Rows from block 6 of the image encoder, named by matrix and row number. Rows with one number belong to one channel. Each number is 200 + 30 x the weight over its row's rms, rounded and kept within 0 to 999. All counts start at 0. After the name is the row's rms in percent of the matrix's.
# convs0: expand 5x5 conv (encoder.blocks.6.convs.0.weight, 96x32x5x5), inputs 0-4, a 5x5 kernel for each
# convs1: project pointwise conv (encoder.blocks.6.convs.1.weight, 32x96x1x1, transposed), outputs 0-31
convs0.19,104,184,179,235,221,187,212,229,269,210,193,262,242,253,214,178,222,201,250,223,188,203,219,215,195,205,203,210,200,199,209,183,173,188,198,197,164,160,204,193,199,192,202,202,186,203,180,188,174,160,177,183,214,219,188,155,163,189,196,234,172,205,150,149,232,216,220,144,147,199,195,253,209,159,166,145,206,191,194,144,206,211,171,255,194,216,180,188,229,208,189,204,229,218,181,179,207,225,215,169,186,167,202,188,161,189,209,221,203,188,211,217,234,205,163,206,212,236,172,131,196,196,213,166,172,205
convs0.20,099,173,179,219,240,188,193,149,118,168,180,202,175,228,204,202,200,225,310,221,209,206,212,232,200,202,219,178,177,179,191,201,159,179,205,198,171,179,252,217,192,175,206,246,217,171,180,168,154,188,186,179,173,193,215,176,224,199,217,239,225,200,207,149,206,175,195,175,209,207,156,202,205,217,185,188,185,200,228,206,198,204,198,183,192,187,192,187,242,162,176,205,158,226,198,159,195,156,144,169,164,187,197,250,169,184,180,186,253,207,216,198,187,214,173,192,213,178,127,151,229,201,169,174,156,193
convs0.21,094,203,199,235,230,214,179,181,228,209,210,175,210,265,214,199,206,200,218,202,231,203,208,251,193,187,220,183,185,175,218,201,156,173,185,232,186,144,184,186,207,174,131,190,176,191,206,189,163,160,185,174,208,205,189,195,199,143,140,177,166,219,157,79,195,210,200,199,137,170,195,218,175,164,178,195,164,158,189,183,169,218,178,153,192,195,172,170,88,141,164,178,155,158,141,162,192,157,192,184,175,207,172,150,197,209,187,191,182,175,194,206,203,231,224,203,218,197,163,212,199,220,191,141,187,209
convs0.22,100,189,209,195,188,225,191,190,261,219,195,236,235,206,231,172,221,202,155,227,233,214,225,276,284,229,222,204,221,185,215,202,187,198,203,197,212,181,190,196,180,195,160,164,221,173,193,203,134,158,189,207,215,163,220,221,219,190,147,221,205,164,209,287,259,182,159,232,162,162,180,169,165,207,172,160,201,211,232,217,189,210,223,264,191,178,209,192,233,190,178,206,209,229,221,209,184,189,171,189,212,213,192,202,216,210,202,204,212,174,187,224,165,221,171,179,211,161,246,173,174,186,142,98,125,156
convs0.23,099,186,200,187,199,200,187,197,179,174,194,212,236,307,239,202,215,177,139,177,200,200,157,161,188,214,175,201,201,206,208,182,188,199,195,188,210,190,166,188,207,191,193,247,194,197,204,205,235,190,208,171,213,250,208,188,172,174,169,219,225,195,197,246,248,196,185,229,291,234,180,188,194,167,206,201,177,211,211,213,204,198,187,214,194,218,203,149,218,173,164,195,170,245,202,170,193,186,210,184,179,153,168,242,218,189,180,207,210,230,202,205,204,123,174,195,206,183,173,171,213,185,207,215,193,214
convs0.24,101,232,204,239,184,170,181,162,212,208,167,188,241,203,216,143,203,197,213,161,192,203,207,189,207,200,209,206,227,208,155,203,159,181,173,171,194,149,114,131,164,175,177,187,165,196,170,149,190,184,184,247,212,240,168,166,202,205,246,171,184,192,128,126,231,166,162,146,174,260,219,157,181,154,207,235,183,173,205,220,209,188,171,206,213,157,188,168,187,184,173,185,153,159,201,200,198,156,163,217,215,188,190,201,207,201,199,209,209,196,207,187,175,184,205,232,171,202,186,207,227,167,186,242,192,181
convs0.25,101,180,197,180,211,187,191,210,246,214,185,184,223,232,218,192,219,170,148,193,215,176,188,177,214,211,195,188,180,196,170,187,206,199,196,181,192,209,195,187,187,165,171,183,179,166,171,174,184,200,187,179,241,257,290,203,174,220,251,243,208,202,186,282,187,222,237,156,113,221,238,177,168,168,216,202,178,191,209,185,165,190,213,290,222,202,198,167,171,185,214,201,152,114,131,211,203,211,170,174,203,230,196,203,178,213,189,155,249,196,213,189,145,126,179,194,184,240,228,207,227,227,233,243,185,205
convs0.26,097,232,186,195,187,191,181,210,287,196,187,190,204,122,134,195,218,187,139,187,222,196,197,200,239,239,200,183,169,171,191,175,163,179,181,223,155,172,241,195,193,187,197,260,193,191,184,180,173,142,148,163,183,201,200,209,161,195,252,229,215,172,183,166,183,177,145,190,143,163,156,153,173,208,151,176,191,176,177,210,203,197,180,176,208,198,185,181,187,181,183,188,201,231,195,188,176,186,196,188,185,202,182,195,198,211,217,183,177,216,210,214,201,228,222,207,207,220,252,219,203,207,186,186,161,186
convs0.27,098,222,233,208,208,207,204,223,207,209,219,203,167,136,204,197,198,193,198,210,207,209,208,218,193,187,199,210,201,202,192,203,160,112,146,197,195,171,170,165,202,210,164,228,197,226,222,191,196,180,209,213,201,208,182,204,186,206,220,188,182,166,147,199,145,188,151,142,107,151,212,180,178,176,195,193,184,202,157,159,166,204,224,190,180,173,197,179,178,209,200,238,222,178,159,202,228,178,145,154,193,182,198,226,213,188,179,134,99,137,155,213,200,211,197,185,225,205,217,199,188,210,177,183,178,210
convs1.19,102,149,248,203,157,223,221,207,204,197,247,207,232,227,151,212,278,182,180,217,201,194,181,219,237,231,238,230,214,206,163,193,221
convs1.20,108,160,217,234,228,195,178,211,161,176,203,222,205,216,263,201,200,154,207,232,194,172,231,144,248,217,198,197,173,264,170,168,210
convs1.21,133,232,198,200,224,221,254,180,211,218,132,241,242,243,181,219,195,200,235,237,219,182,166,196,171,207,220,220,237,177,182,199,137
convs1.22,088,256,174,194,216,201,223,215,161,209,217,201,244,136,198,182,134,193,209,217,214,210,210,250,193,212,223,191,131,159,183,217,190
convs1.23,120,187,189,178,188,210,224,202,155,230,194,192,184,218,231,238,171,138,150,253,167,180,214,209,217,253,212,182,151,174,222,245,188
convs1.24,102,175,164,176,204,205,148,199,219,193,193,228,130,187,161,167,232,162,204,263,180,146,191,168,189,201,181,192,229,214,221,228,167
convs1.25,116,213,193,204,206,231,260,184,199,205,188,199,179,196,190,157,225,222,248,143,196,161,233,189,245,219,150,208,250,235,232,154,197
convs1.26,084,246,178,248,201,239,198,171,168,253,215,211,226,221,144,260,195,191,195,216,155,231,218,201,172,149,231,187,214,216,214,225,193
convs1.27,108,161,208,186,210,192,195,165,175,206,273,194,154,170,176,210,215,198,191,216,138,215,228,217,113,217,202,173,188,207,213,220,233